Weights of a small self-supervised image encoder.
Model: 7.68M parameters, 48-pixel images, arch resnet, norm batchnorm, activation relu, depths [2, 2, 7, 2].
Rows from block 4, named by matrix and row number. Rows with one number belong to one channel. Each number is 128 + 24 x the weight over its row's rms, rounded and kept within 0 to 255. All counts start at 0. Numbers have three digits each. After the name is the row's rms in percent of the matrix's.
# convs0: first 3x3 conv, stride 2 (model.blocks.4.convs.0.weight, 176x112x3x3), inputs 72-83, a 3x3 kernel for each
# convs1: second 3x3 conv (model.blocks.4.convs.1.weight, 176x176x3x3, transposed), outputs 66-76, a 3x3 kernel for each
convs0.3 101:093100142084130120126131126138127085109112068123076047125106119147103145112116128130110117128127135132130160130177191127148171091115174131120165156137128150109186145128133111136154109145112109128142095113149064108184126116154109131132058117114125095126088097115129115069122113133102123136117098128168111157130113162143129145
convs1.3 100:125139142088095134080058111132119136122125128127085073142112131139136073129139098113123183117148189162105145134116208121123158127149130131135151135192170175154153137117129106129135094109146131124118139078048154127127157161146159157178146116110176164139102121095134127110116117115125070092137090100
convs0.4 097:154120153147125150124101099133100115147123104119088120117128109096136136089118121107127127146137130149183177130128130135134123067119133106122148158146123124124114156111157147136131156228183116091112140153113150106096112125106105113151093098140137128146134145118112082127127106134118107120136086088167130116163134096096151146
convs1.4 110:155141121148125124140139093122069087113126098127125123178164158156129107127147066120120124113153122126114139112160124110134089129128082111101120073100141122120112112090146122121116136101121129121129125166138126176155128100086104127102127142136104109113133075131108108132108116125140109132130135119
convs0.5 095:098107126071120086066114064162128137175129135134127168118124125121133148106168130117151122131148125112096120100129107128141170119103086100074081099092109132137139154166127134140113124093104077154133066121120090115123163152174145139129113126124127183148130105170127113117116119128121128142127139174167161101123134116115069117
convs1.5 086:105118130110092141140138163136127114157114066131117104129061127132105122125116122154130088144103041106068051069117129092137135096097089132133130116136077121123117133115135121097084136164133137127126103115118134140067115107116121127097128129162159115137136145153135151128129130146150114090136123143
convs0.6 103:133137129099125111091130138141126153126143129136162130141084128146098110107139151138161152149167159154138125126085085097142136132177165131098134115122122115119117144156135126111128132150146175117137127123120108111081088105141152130133134138118149127069170149095168182161112132128125141124100074130101159160144161146125146122
convs1.6 120:104113126100075092124129121132119122124126101145125143124124122092103054091110090111115101127116095116099127101132126143111115141125109129137106124148115144160111138104133145127123127163116136146149094149142121135146136093118145142128128154097112131143081117110124139122129158119142120136126130156
convs0.7 105:102208193109113153111124147143120149224124143191134116118184194117132129132133175132130128139128124108131095117127151105124147107139125128158134073124144104095134148133126145115119123135101120131129160152141146123131122117173121137130114095133092149127104075091110065133093101117128119120156160139127082106124103100074135129
convs1.7 110:123132117146114123167179145107098110125088097113117129126155157126106128129114141125085108095076090121121134110105119114149162149160138124128113173107163118117171116114121111099150122107107132127130156133127121149153129142173114135186131172132092112136143128123175150125103082110125128114136131097
convs0.8 106:095134159133137148127159126120146127112139155117140130140142145145141097128138128105105123120163135140162198149149128148119105135113140087137156101102127134146130142146154103126139116169147101136147156155154166178139084128131111130140100146119117095110097084088155093140124103128106102101105119123122094119152101127125152132
convs1.8 096:119091135122131125136147116115158151148157161136137106171111178156123179185134170129131128130141137080137122104125141112129138139114136123111125144131128142129124126102083147134124139105112116127144099131126127118132127123101109132128074090087089125125150189158155172132120119127115106148158127148
convs0.9 106:131131156116127138098078160070093106122128118154105111133141133147131136092092119138158192130144147111120130118127132118125124153122100133147135120117146136069121129097083138148141131134139140123134165199129136101141131145161133107078130101092126126126127107126115105103118099085102127132109156150128111129147130132139147124
convs1.9 101:109103092066122156139188160111100161135148144101161126109105107128148147124105104111084134149154122157135081090084128115132120124152179103078125129114132093132130131099067137120119124081067127133139129128128107097099129105117078112100115141148119135132131125149144133140119144127129137165123130126
convs0.10 097:128111126141123119146125134075123110054111115110103102167098130138129171130179146127130131133127127133131136091072079072122088091123105149149102134140151132164107191150127153127127153115099127140142154120176107134148132143168094120121118128129137142134110144117135156117116105137094102112105098123128126124125099113117094106
convs1.10 105:181130123117122072138133107162152127128162153148144109151172131224160143201153118134119141123128123132125184109154108148138127103109142087130093135120060128100126099122132107128121125131119145140133142148135129129131148128142115136147160134195131116133060040066061061104133143118145133121104123103
convs0.11 102:160143163148129172126142130136131124161137126137126071157138144142142117111125145151156139158148165174134201100108140131124131159124093130151133123133134095124128131139159161155180157180182121154140134156137167162184129130122148133131081111131130105074114115081100154123146094117101122119110107128136156126136162169101099134
convs1.11 104:095103128109120136156140105160096131134103079111108106126128121137138078094137119114122113184124057164130082135146142123122149134071155139130121138121126150135116127131129117144139130165164122126129129130115126076055119116121099141140124114114131151121128123135124130157127168131121096123117118119
convs0.12 098:116123045105102065077108147133118127099149122107131117132094136119126132128130143136122141127121138084117145140135120122110120132111156125124125123093075118100102151144129187148140131112119139124125124131121133119122176114182128177190104109126101144137124124124138131128128114124159128169127141137125115119121085145128102129
convs1.12 079:132089119090030127131132152117109114118110074117122152163148120169118115163127093105123125134129138105111141141098088132106140105140108140088168090142166091120143107117101149113125113133133104131129132133122125131126139129136106126106127137078127097130108123146140181142126107114135116118140115155
convs0.13 107:135130158142117169128149130118112109129121115110069118138123141127132125123122148099112124080133127144160128125115128134099147114111178139117147137168124148131094123097103147108135147142166164109126125172082117121085131146099116148145123129198127081144124119075132070093122125124137121118121118143092128107073123115128118141
convs1.13 116:131121124113119112153134120107137136091148123112126125113098119124120118129126118123125133166198141143174124129098125121138129141102159152080114112147137095166117114115121112122067154133118125095097056104116107098096119105111134118121129176118123140129148124125143108127166143099125145129133148151
convs0.14 099:151132097165169149153121111126137124100087152121092157116143128119143142115147111155145138110126138123115095104137132118125124110103111124108104135152083131165088156131132141135131152157125128139126118119100082107138191164131137131140140149127146126133106124126123122141102100113112099117089105122111123122090094142134147145
convs1.14 109:121143143106119132131123120126118099126123113158126120126117115148113175185135126156148148118163085069091114116141131158148113120134093131087112116121128125114099099079128102101111107123123139156140131107085124112119129099124129129069172166157126108090072086111068032099138117149122159119124097139
convs0.15 105:151139148151122125134141158125149122128162134118125106147129137112145143124135134129110137118124132131129135104116119117128144124138121130137141154167133159157124126119164146145179164183164111106114100093063137118073127116157147149190137123141104119125135129107130116121126105077138105137136110104115131124157119120135127156
convs1.15 101:144107127095128158083094108126127105129108108094087118144172132113136093115104114077099135064091140111114106130140130115090122115121120145131133125100133129108115151142121178205125129124128127136135141116120117064103134117132110141125112131161126084155102104161119108158121085113123083102117127135
convs0.16 100:098121097113112155128073075127113158119133109136170117114133176123110121132120173100109126122144125135140134142138138119101117090108128129127090169134131127179137103077093137126123154128125137127136132142125140167126050099126141146157151124135090085079106117082128126158128117101056065083095073066144141109135154114143091126
convs1.16 115:110108117137115183154137141122120122140131118130163144135146105137111107135118153123124132163126127137146121122129052124138174115098124131159126125124131160164087095082087111108122100113106129127120100123132129130110130110093123086150135146178103096131177152141169147156137140130134126125137156101
convs0.17 106:126098111116119125125107148132127128099119168102174178126087138118108113127136130126144132129149130132168152180176175189147190118145192092121144098163132129145127158130149132151188148130120120123127155188165180159135104114116137106101111114126087102133132108129099095112137117122121092126113124160104110117125090127116093133
convs1.17 131:128128139144159089164100132133133130142129134123106135126151134128130146096104120148141159163174148152134122126150232143125129255165112125123150119138159140181118083078081115088113165095117127117127118108110127169100132161128143114088130120033157238169222157110202111098131092127135155131137149129
convs0.18 109:124148100129116123143125129136138125096127163093138166146120131123121141108102129148119111130121131135151151107120125106119109086117120099117112125120085177134095133116125125097109109133129123157138102099123140042079111123134109116133109118095130121170146127107132106116098128143067122130108111118084116119110146132115112057
convs1.18 089:143133140116132141120133123127127107140144134180180135123097128080107151112092067169134112177131099137131121120131117100119106118132127141139127082146129154110106068113188107121164116117173140155128125123136111123141130118130155130129115133109117096115083112107131132103128096126106130134133173147
convs0.19 097:110133065157135110124118106135130127111134169104112160123120135083115128104108076162124125149136145135148152114122135109126112108182140123118161152143127176127051123139157143127190108082138172165121113106116110125104122059128139125138154130114140172132111124126110122124127126118113131131109131113121074130091094099107104135
convs1.19 098:156099133152112084138119160145132128141109115161130137092138128103126099124132099168112128125147108123164115174155190120127146106110111144095108120136127134112167134141109145133109128093106138129132127109127114068103103100175134156125135127177144122113133106112125098117106127137099175091131073126
convs0.20 099:092138130135129146100126126117095108129113133109129098094134143122159138114144136161153144146125137120131189147150114120098084107072120096133130099117135094123128130138162142114148166126131139087122119104129126072105155170140116138121117126112110090135150137131100143136112122124127129120133125137128121110142094106140093080
convs1.20 104:174181148129119112111091155120152162125187175158116137106107074165100099148138114123099135068094134107096119124069128111132102083116130140145123119098110116130122097141125123113089082083085142129150126108149139083106125143123130108139126132145105096088100132135103148113120137152127095136119125169
convs0.21 104:121130130119129128147095113109079099122115131124153138121104127131146120152134094158163178144134160083062129123126217066120151071064161127123109112137131146151132112056102132135136175134187112111127137122083118115125125142140101130138100095096116126124149121115160112143146125153154137144127132115133108141151124120129109129
convs1.21 083:112105150092103172079141156087127127124173130091133129133092122131122094184083130131132136124109145161153073129138176113122090137140146141148121132155123135152116140135117116034123112121121134134138139136119154137129130104103182127100128174121133130137096128130125136148145122136130101110130122150
convs0.22 102:125136151132136143148128160112125124129140091118112072142130159123117187128165136131120091095128085087121132128087127175155127128138167114118153090104152146106114140086136063120134121127138120113113136164185160132140124137124122121128135135127125118124125082084104110102137132115130080070103059088134121101158112102108089113
convs1.22 110:160194145130189122121129131142119126128173147098125128141156155128187193148141155110111134124133106131100122112125121152135162115112184172161181161136099136102112133116116117140124189181121118117109135107141125186192128100138128148126130108102097127112192176123157134093116189126122159103136129118
convs0.23 101:111134115157111091187127102177146162144133165119128170117132158226174130203122103131124148113121154143153166129130133112122131115107109134143122129151190114200183121110120126111126121136119111104120105106105105132071116150163129130148127106093109095132106133122148131166142142135157123119103094124147142123103096123103078148
convs1.23 084:133148155151174067108130128121132095119126139093156123127123174139152162066126136142170160146204136107122130150128147141107113137107144132119144066134158129066094126148122130122095169139140132119114108142149182166128124109115144149101144139078145142119180132090118093097129121127150111110133125161
convs0.24 104:126115125124118112105120073114115089126122117128128146117112130137143091119115115130096122089129122128113131124122165081096165090116127134075118141125134127122122097065131080106128124117107119108085118139118079133126121125099136125135138130164099095094104117127137101135099136115111131136145141126149124107142132125138105081
convs1.24 080:156129110130158163147135124124145169147129150104122178158155132118156120170121129111106127145140107133121094111115140154108086106138143139147113136120136175154116119133133113164131121153145123126128129133123141137131120140153120126143129142111119123108116110127100121148176128144130124117141137122
convs0.25 102:142137117130156089136127108126123116171118135185148131135122134132168123137091084125115102090121139109151141155120129129135135161169195152127128148133120139136138145153192120124141124147163126125148138135189134135131131135118105107138145144130116138137124108094110098127136129152110129128100124135163143136103072123146139126
convs1.25 076:106100172115137133108113130133074120158179175148216152113094127125177128134137109140105124128108157135094111105169158069119117097129149022142101117151125138135074112124147131115178148142126103064105090115119094114148134139125138133140102160103134107166107187168100149151125116127168093138121107144
convs0.26 101:157203217124144163086137156131132084115135056160093052146102132126133147118112155092109125129136140142146140156135125171135062145086082162144165163143146113100119102122126101100143166187148114117152110134154096182182096130140147094123122116107056135160073130133087095134116138114124137116130103111138149139125137067130145127
convs1.26 105:139126125113145121146132129158124142124125134112107131117116132122110166159136164129130147149152113140129140131133128114113089114061089131120112094074109131070132114116113131121127117116128125137155106146124134126141090169177065155148116113143068102159097122116074138144113128121126119129126115126
convs0.27 100:157155179114129127125132119155127106113090109152106119131170134139137199145158166136137133104128149114115128131135106140132112120120111120140157165122204123136152117158100114136118119134095130131133166140119166154139099110141118116151129132119128125108128106089153115134145116146133150133133147125089108119111111151132135147
convs1.27 106:129129141139081098213166096151133121100098113165125102153102125136089144123132131129134114163170135142146136135134102084120118153130136141089125131063124104131144101129125128123134108107120131136127148041075127039086125127120113118131139158156127121092098116181112125146119151151107065146110130116
convs0.28 102:125124113113123122099118124114131117108149138120148126132118113113120103123129143108120131122110230103098167168127123177141144147145117126118109115118142110131124135094113139131152128136136096150120131143088119084114154132091132127135150158113158120142147122098095109090089094104123143133134137113104115135144143148149149127
convs1.28 098:102095115147072125148137106151123146149111113117122093101111120130128135128097127145147160141190141167150128138101111140111151131147154108124101110131117103139124107138119120102122154149117076080115045094117127145127102122155113102113110107112145110131162081109119100106115163128143157149126121113
convs0.29 102:145131101164128099136131140112113123099112106125136130139164116207198150124155137162154127147159125104092151131111126126112089131117100126134134125105101128123111083143124092160131128204126093101123087096110128085079122161124110132146104101129132110095127128113131169127120120138070105134116116126119132107120145154128139143
convs1.29 124:125168158168129109143128154120105103105129091102103080135129099119107111108096124163129155129128071135107088139151104093115118140114120130113145135154112124145130126117148129097112135169104127116108116087109122139152150138117106156113107147114140141140167124136118171117112138129153111055165135100
convs0.30 102:126131123127121111143103103157155130142129116127095150099131123134137105124123113138129171127139131125141127127146156134124130128077135132144174139126144153115145143145122156156127126130105135137163133150155145118087093067068107131112104121148128113126084099127128131137157143156131127112115090119095125110090123118111126127
convs1.30 115:112107135064067131138096124120127130165147169113095094154143117158112094158126127124151126125128117108128121122089109121146165133111082098138152109134106147117105117166133137123094116124124122125131113121128129135100122100107137110149142138116126135139125179132165137130126138129145140131128127121
convs0.31 099:132154137144150171188198148120126124130137159125130135145156123170147084124145124099091120150136104132095101088140132094124181104150159156190135159122179176128149118148158135134167148146167140130111137082130138248169145146152155154124126107135173106126115114183102112175127149123106129127130108119143120152125128180122068146
convs1.31 118:118157162118147128178105094127084061143128125129155059153118123137116166115126152117116092121127078095095073156131079123117083149161145117160129131134060104126075128127116134141134095130127127132128125117110081076096108131134109117131148146131120129129130130129136115127133129131106139161124128131
convs0.32 098:146147144127113128125135126129118132153118087127122115137141169128122165117090171140127143137126158151105109137080134153142154141105129106161127089199143099184151125111162134164172119144140095126094099103156136138149157157102179158095164158128127129127119130100147115066126172119123132106134162149140143065173174121132118119
convs1.32 116:139139128157131132123138125136139199134126170121120101132144170139167231127157185110124128125134136151111118190126109132140134139144166105127159134145158143104146173122139149135106158126124149082118127114108101147138138127130153101110067078102146167164143138146147151148118138124174128137109082092
convs0.33 096:117129199126155140141168170111110119086152138110143153097107146092113131117113134101092151081115202112112128117065082086070080130084095102132168119154149130135151115132169115124148115143130174134138132103099127135150129135119128127135139125119136117132118152123148100133145135143164155147139110135116149186110123137135163141
convs1.33 063:100129127051130126082178140120125117130131099108129102125097127126152108118083065129142125164150093133095073130148111069090075148132128121133133125149185160108108149198141134150144145128162104117143126087082103075134139130136172115107141125127131089126078077107078148129139117151116099125110130164
convs0.34 098:154128117143125123127103099128143132131138127131121087126133123143130101126138140122131161157156216125115163100141136102110151098122152115124126122097161122099152131107126143155199129143202138055076128117091134098126139121128123139088131132111153188174127168176098108133137116100116077066122076091132127125125096087115115103
convs1.34 107:147128144137135083108095117142165140107135109124192155130137121137160098134142084116083163077124142102110138128149149128121126088127130129083095101158135127142128121107092118134107123125117120087102124124155109118143129132142173135136156127138145145139148136133119128132148139137143140086152074128
convs0.35 095:113164123198142184178168149115165122150158133143129091127176160118118172084141186140137135131126159134159146129126130131129141192145132092114130143164150161136169108152126113116113123166172115105109111105154157153181139107113132115106135137100054113139153114133138144075138105111169117080107102125132130098109136073136106072
convs1.35 097:137132128127126158130124112145107168141173135170139153130170144153132141140143123105129145123106072116133116138109133124141084165104060127154084127121135129125152118127111114145129115127147137112125105188208152161160122136139155139084139141131080093095145104059125132137127133185128136134147132148
convs0.36 092:164132142115126116133149136133133118119130135134159108123128136134134116133128083118128114115143158109103132124135166074119172096102148151119140111127137089171152130148139135139109117151144091089107129152132141175085118127132128119136113118125136173125138138128119142123137115132118127123113104119102090126139099103148076132
convs1.36 085:135130150104077130116123127106147145136171125125119047120117112159131151139135166077098130074137135110156130133130112107131129087059166137117108133136105129118145129136132122132136159173130120109124129166165161226155176131126135124133141120135110129126153128136122150109137112137125131114126122103
convs0.37 099:139101126127165177136131118117131118110135130106117101176210116206137112179107142120119130125108139096111072159124095169145060130138121161158160129137124119127132133088135124123124123117115098123116128146170117124124140144126125152105153109128128126122115105136085088123111151119124179123145172149112124116099115115183161146
convs1.37 087:101115167071059136098084122127136143147134146166155150130078143085131145109113111069121129068093174112125130088118131124088105179156122123115123125112139161128120154207175195150164145118147131124128115127152123141141169132121129122085114131101103061114097098139134156133124121127118127128118128184
convs0.38 098:151117150123087122118098104129137159130116157118139146124120121170188149252207132162160148142149120157121123122102119130103102135125138092102118114122161115124124125107121170113131130112131134128131111133180088125165127144112169158109138139118108087132097117051097134123106124155119126169125125127132139187127145172116107124
convs1.38 099:118116153130137137123135128176128114133136098131116112147073129095111116111122136123106130131142115129151128122145142124125115120144239133115112145140118107127142156129142120159129120129128118132144123125110093127129112127106124124138114119157119110148113079150116129132137158125094118135097134162
convs0.39 103:127124096150133094155150117141121115162123130159123113139109132164082101140117107116113175129130182133155111152152152123115166136171144129130052111098073116099104136118179155132119162117096154186126151146157122118138080118105159145132150180145136128088138131113153128110127075098102108090122075092132127148158122121166162160
convs1.39 103:174138151133145143110101144105148202128173153148110130132124121127142119130143099109184174124170226137083154067097173114153184128130138111118160082146157114135107119127143128121137138130135084060094077092110130140129124125069177131078164161084108181110105191137132141090139121131147121099125118157
convs0.40 100:137127132144129117123123123108086120123068129084110170207138191157105168146113092152114134089138096134127134098103075096114106082129133137125159135136148106100122145112154134119145075089143098146100108147127115134137117104085117154123088156149130128123120101096123110121088141153129106134148146148101146158116138141128109149
convs1.40 089:131148124132111143154168130153122130126125121135134110134153098128116062120106132098130130094071147119146150121123131132120125167160153127154137127050127152138109087065099140127147095097106117131145122134153125125139128130123123102172128118191127094117120109114114086130124142119117077147129119121
convs0.41 101:119132139167122109115105091150133124090104128126127110177152130124121134146135135093090113110127135119133179127136129139103088144107093137146123135128083125167111111140130158120141147150145107100113107057082119041032136143116165147130145156143143126132125113124118111115130158131105137144111133167125123132129115115127136153
convs1.41 064:129102141027112129093112136128128126152146122118107129106123119093134077120059127113121134077091120114113129112124095130106102135160137117144138123081116126074122201179115179145132132147157128128139110082115141102137142133125100128130127141100136118148066078142106137143125120105125125121112128131
convs0.42 095:129146175123128220156199239087102080097077085107119121103121096127065114095144131131125134105132099104100139134085114111111106099074094119127143138130129085151161146158128154126111143118115148122127124083094106121128103131175129159170122131142138185163099107131157169157108134130124128145128137150136119128128127128075092071
convs1.42 071:136062136125127163183131126129143140151163138160192129138118133134127137143153131128121124127128089093120107119124113139141147143118113123096105137105138076101107123144132134137127153168115136155136134132129115158145131145142102152166128140137119122108129103151115152138107132130120098146090115106
convs0.43 098:136120137142134107154093093117108084128082060142098095124153145126124086120123129113131161125142157119123136124115118148130111120083109170161138151203160121134152124145126117145139137140122131068117154090101165109121185123142125117102140156098119121107119106109126172144143139122135124145129124134136140143164122141135132133
convs1.43 074:120128116112143130121141130101104087136081036130152123121108092127159143159126111123088124145143081126134069129119113130104127144126153116097121105088125159146130107141119116134109118127112134142129131099100156096083119128099137134136129118117119134135100143141131129139128135106136084130129137130
convs0.44 097:102042102084086106136093125131118109108102131171157109116110097064132100103141144116127121116113119095120160098132139129101121125085144139126122131137158165095114134123122112107090112139098140134155125113111138126118121117127173157124184147093121119140132134127143150141179138098167144124179178126136122131113124125067109127
convs1.44 075:139073124069099119123114122132152199123157151145174194140086138130128157136108120128138116188169130131134116131105110143111143129125107099127138101121097116099096153205125145156116101100124126107121092055111111072108139131148128124129122142119093100095086120128086136127122131112132144124129126128
convs0.45 102:125129128135124154160149128123137113127101118111053116109062111135139115123143085130130118135137098107078129126128172124149212158220201125139086122122096147146150148128144160126140116099115145128149134099132135146117162153144149151163152136118128131129106096136062094107116104106127093105130133107135107134112094139144103124
convs1.45 094:146136123140097126130146117152145142105156108103122117097128156120123113073143092123125134161111093112132098117106113167119115138179128111118100103170096133150133085081130108068148183183147123133113137177117152183137102111128125059121165127102146075108131115126128117089142119120135118111129105130
convs0.46 094:089114103097139129095104104181163140146123132098107085141104130077120131129121105118111130118134118112128118128138141128138114114110138085082106127127120146137093165130173135144177111111130129116127151137156151152118142155129129134122078127106122135134150077182122157180133161147125131118128130123177156159125135123104072085
convs1.46 097:154087105128137124131126129123093097124153114090089105149131131143123118118152111106088164132128121112154141105139134128115110087081127146116120127127127114125146122131127133110111159121052146130157138162165140157138146105127127111135099075106111097154114107122148151115161141152101131108156130155
convs0.47 098:137109135130113142146177148135123150133112150162164155127126137128140138141155125118141126140108126178238176068045076122139107149128134156099097163144104126135126160155134109111125105131146154159149121133110131093118144123128139137133168114177108126126106136143130189132142120127132115123156101107126139131100122119112120125
convs1.47 086:130114112104114111126128109104064099132167146138133168135133145167166130124148125113091107123133147148137194131102113139136135141129169117140128121154139117129113124092118158158127167171114108160153095137144167255156119126133133114107123120141131132131150138126130116100138135123136101116115138125
convs0.48 098:104129125144142142135152154141135148113140148080064120121093118129079103163126112146126133161143114111108122107124104136125121122139163096106114145152133153139147126127127133127096138125114129106117154162101195169114129129160094132178093140157128105124097117121100076121139131119104114124128112131136164111142141122145147131
convs1.48 098:146119139163131108131161120125165187120132142091073104194161153138114118190146128118134127136125122129118100134101118133134123127099121131128127172131123131141131126163158079152128104133118144125116144125086125121109126124135106099174166116106109123133148147154164108159164142135110116121119108121
convs0.49 099:132142160136100177107115103121136107127121074136109068143133154139138128132100092125151146138136131135160128140170175137166230155145225139145114121129182129146196072124133106095071107049091124133130112112114096089147103093118114107061124111085140182152121044138104135117126128135126121101125120125129120102110098101085107099
convs1.49 113:109130126121102098156130109169127107140110083157138128093156142109179143133162128134086091154132125138131162090115138129116118147117105132124132120128130142175165111073138111121139162135136132130107137119099136131097122158176125113130123120101150113133140107108129132100114107113137153124123070069
convs0.50 098:118128123134137107126122117128121105149128104120124114141144150174153127156145119123137122112125141065123194098116123130131138084087155138128098075093098148159132122120106077111088091105100103088120090122174153159142171142136148121130139127125115116100126128164125112130119137136119133128129105083115132132120122131123129125
convs1.50 101:082106151122144097116129121114146139130145124155133107113108123120130115141167110133097104142122118133068083143121128123096133124140122142142213134196128113077114127123159141133108109074099107084114117145147115126118149135106197179128151151141135136135094129135077115120125144163127151123117152136
convs0.51 096:166122131177110123164099110123092106104119123108094095124128128115112088123012059132130143119111147123128159118117115091115122111124086097146081146129127158204076121101117140124182164133154121116105136093076148129083136124133129120103137095117128122102135088137141092146137123120095126169126127128113151158088128115132135139
convs1.51 095:132131125096115096122100131174105114155112146153159105160157117219169130166152125101114131134120140130108133134143109134150130109073133133130113099102092135102137100123118128129118140140123127130117115131125133138146108139145101120172129133187044084106130082089126088101132088114147113133117090126
convs0.52 102:154124116126131123119130139119112148134125151136139127124114127130106139163115142139112133138128130107135185148158119131140107107119127130146088157132113179141107154154117157155127134222148130178129121099127129115116123093123128120129131110145150122092151131121117142122129134119134131148126119124123127125123150120135140144
convs1.52 106:134139144119140128152138134172116116139142130168128085172169118150127117173132118126138129102138207138112161132127116126124113101091145113122136130105117129109124124112120115138132124121139121128138131126129117138128121091148097088148132128137082133149149129130130128120135115122136144119111096131
convs0.53 103:139100144108095122080123125083114126117104125131123121128151119137159132128189181130139140150113159138143137110123133126089084121120078098144150098134127122095121103111104121129118142155098152139142111094099116095121141164127159142144144165150115081130140150121112118116128135125144117117113097114137106114127122135154148153
convs1.53 132:090103129129119147116124129130131113140135092127121135099094119102101069124141143129137133128131131156129153124137120169133124143159123150109125095097098102122106138122121115129105107089095140134156114136127126156129125130131160137114144130156140181151154154156132141147108130133156140136141144131
convs0.54 095:130141151135147102134095129137132142134153129127162124121129125136166120122130113144139063149162098140143129128174167155141110116146134111127156134125135127140139133165147135138136103127126195209176137140136148145120129126128113113148130120140094161112131113080095085102129143127126153147116143155119135137133117149097120135
convs1.54 097:115121134121113127133103110103129127155137120186111112140144076153116130151123126072071129094120124105124102079089068124155143144095139139131115100109087116112077112124124123132127115152138116134146120119102145205127131110125106122163125122176074136128197144130123159104139062117120145169122110137
convs0.55 104:140070116122154136139091079135159137142123125100121123164144123170115211126161147133109136124155117128130125129108153126114182149130172175139162123134181153104133116102113104127129155182131134092096123159198186151168097099122128127103137109110101089067123138081134123114134125142129128104133121130128113098139127116114103133
convs1.55 114:141155160145130123081086098130144162114141144127124084132129140106123146110153137093142155064124126128120108134128120116100113110128171187141189113144156133127156116082128117110133140074135123128085115129165111134145136166102138148086131136125168109096154078125151128136116119118113119118129080134
convs0.56 103:103132132104115135146168146088128108122168142127164164127131122195164140169153122105146134098124123118116125125135156094132161104136124132138153143147137113124092171127132148142121129128099138143113136145165110117128118126131112109139123111148128124121134170126097136106102124128086131133102130141129123090140123116159118111
convs1.56 101:165148107116143114148111134149134129187134121150144098104141118165063131151127129119095145120108121122130124136085101154144097136146133149119126152125113094121155099100153117121121133118111125119119116131124128125123123128131111130111103136125168143085130119121142095110113118137131131131136122080
convs0.57 094:097131165108154149092136125118117118137130127122116180095156132126114166156100148132104123139141142151112144111145103142172135233226216151112098140122124138164146086127155128125104114100121166123140147099176065159185096119127111119130108118080132137103137142121105117118136129128120141130135109118102115105073111110125122124
convs1.57 105:140141132093125096115102116160151146163140116129135128100152132135117119124121127131121159108136094155141130086133103183127102109116139167128126105115093130129112128131134142135132155156140154121142126132147153184137151092142102120127125110157180121113231095121128096093116126154094154123099132130
convs0.58 102:112129137103120117095119064122127133122118116102128116099117150081073083121125112140203163155167153142119137129108132155135143143158154143122187121109151117115127104130112108144123126119074109127115134162142175157183105113068126101139166158149074109124124126101148136152149127109121109129113135182126109156120130137090146132
convs1.58 087:109103088133152067130150134105151143106124152107115097133100140130144145137145127126124126175152148198142124165143128187150110130129146124124125094120133126119094127111097105134091128133129091122119080112095133142143086136117121141125140126144087142138167133129125118123134145123114128133134123130
convs0.59 099:123105123129110128141127156122133105121143084116110088114125147073121125123118127121144111122137130121175160128123134121108128105132101129131119164116136138146143116169164149145151153130140109101110149139128132148186125140125133119121147137137135136121124092122124131130096107104096084103087113097155174155123162135119137103
convs1.59 114:117117148094065129079105134114118124114133132154132122161147150166128126138146152137133132117144207136134143131146154126160140104108121153129131132136152150144123124100121121122147122121138131083092127069089102076074129110131101079155135122152138117118115128145191145181125184140129101136128115136
convs0.60 100:195188193104130144147135143089118091117142117130139121120150169126137157141113139157131129123134150130126127156126134121130150091101116159128094088098114118093128144163118152148130142145123156117128109108144139125150131141150110131131132108127115126155127113116122111107094150140108100126113140114103139142149151186162147102
convs1.60 083:129164131145148092238166150118116177119128150116129147125172166077150062071088123125126137121089157123126157141097081174123139138148175138191149112132123134105127133166166198192139125102137126110119126117128106121115120128137115083157142117151133126124114109119138166113107088127128099109126150112
convs0.61 098:115106081104121114122167136151139129141108103120125129148130117138157128140163093141136130136135163138125145119125122103132109099118153104129097121141096109121143126170132143144117151055050107093108147137139174105092129127120157157140111099052146127118094159163118088129127142128128158109114113085121149112150124047152116065
convs1.61 120:113138153151128138136158142109129176129167134121114199128118153142126192140128092113111085136153101134128124112126107129131167122103120116126138140145055166075128148157134123124105097172128120130129146172144140142162121126134127153143130112164115126120153147134137147126137197140128210136122151124
convs0.62 098:133128112121102120117092081159137141131128122127133168105121095094080078099094100146144165145165136153129120092130136109125109130175117138160102121120135084073136150119107150152121140103146149142099165108145109153157134126137114117133157119105171124110120096097067110083127119114126076090153122128122109144132131115180166071
convs1.62 086:120160117111123160110138107119137143129129127102102111136103123112128180133131181151142131119143118128135133075157123129123124123145139135081124122135126097120144119094092124121129139137158135150141108142145135158135198139096167174090151127153132127137113122117129114122128049093101234109108071117
convs0.63 098:098113147133140141145182241132147160137130133140157146099105125116105122148083148123136131135176155133152198146137164109160156114133123101062087128103135147167147112116134117136120146149150138139128123120109135096138121130092097141134151156140129143133128123172122122064127122127134098121131082063116120126127136130104122145
convs1.63 077:131125125094123097125097129110097102070097100098108131121108146125128143110140115148134116142158123116121128106126127128128142132131129133113128113158131131128104103099177127126125136142102111087116125131099151141137134130117217138073164200115111121124111134137108120099136171137132106137124145124
convs0.64 103:152152133143139119119138132129131131110131135097127117133147108224141097180143098126129116134124107141144125078128129087129119062129093129119108131145088126135144136140129131126141206146142182147133217142122163110118132107140134133146130144130131147093131133112115135118128100104108125087113110108147126164138095136153132172
convs1.64 109:132122127144131140184166160142150128134130182101102138129147143197160135164198106113107098096121112102143117116132116097143128110084138127129123135107110107122107091126130125139122107111088124122104115113061119159114123126123117090136144142109136126132148127131138106143130113114161144165146130150
convs0.65 096:115116162122127136082105122135155149124145134123125098134166161126141135070145142118125124177106105187151159127139147133148147098137126143134133179125123193120125119130144123134107109127118134118087174159133161185123127120139103136103106126136138140165158162140123104125129121126132141168131127151127109088108103128076122123
convs1.65 102:142137106152060103132125146153116123140123141125109079174164133240167131181152110128121139114128125118120163125153135136150161138081142109133099130128112127148123167127125134136121137140133111109109125121132129151135128088131126086134162111103105138103169151112217088114119118178158161126143131092
convs0.66 099:137123126112129120110109107156134116130118140107082162151138149120139151117091106138079087149126155108134133118130119118103104109151124125111123121120082122152113126123129128092104090092139142149132128107134175191132117132149149188113108094106111082099132121133072087097118124150101120133114101160141155133120125129076074123
convs1.66 097:101120131128111143108129131186145162148131114110134136147119101171112151110136149132123140133182097109145128107142164166117126110133176147097117104113085118094115138159139134123103159131139114119117090124124111123090122096121063082124138112134104125131156101115135129115129208162133155112098137171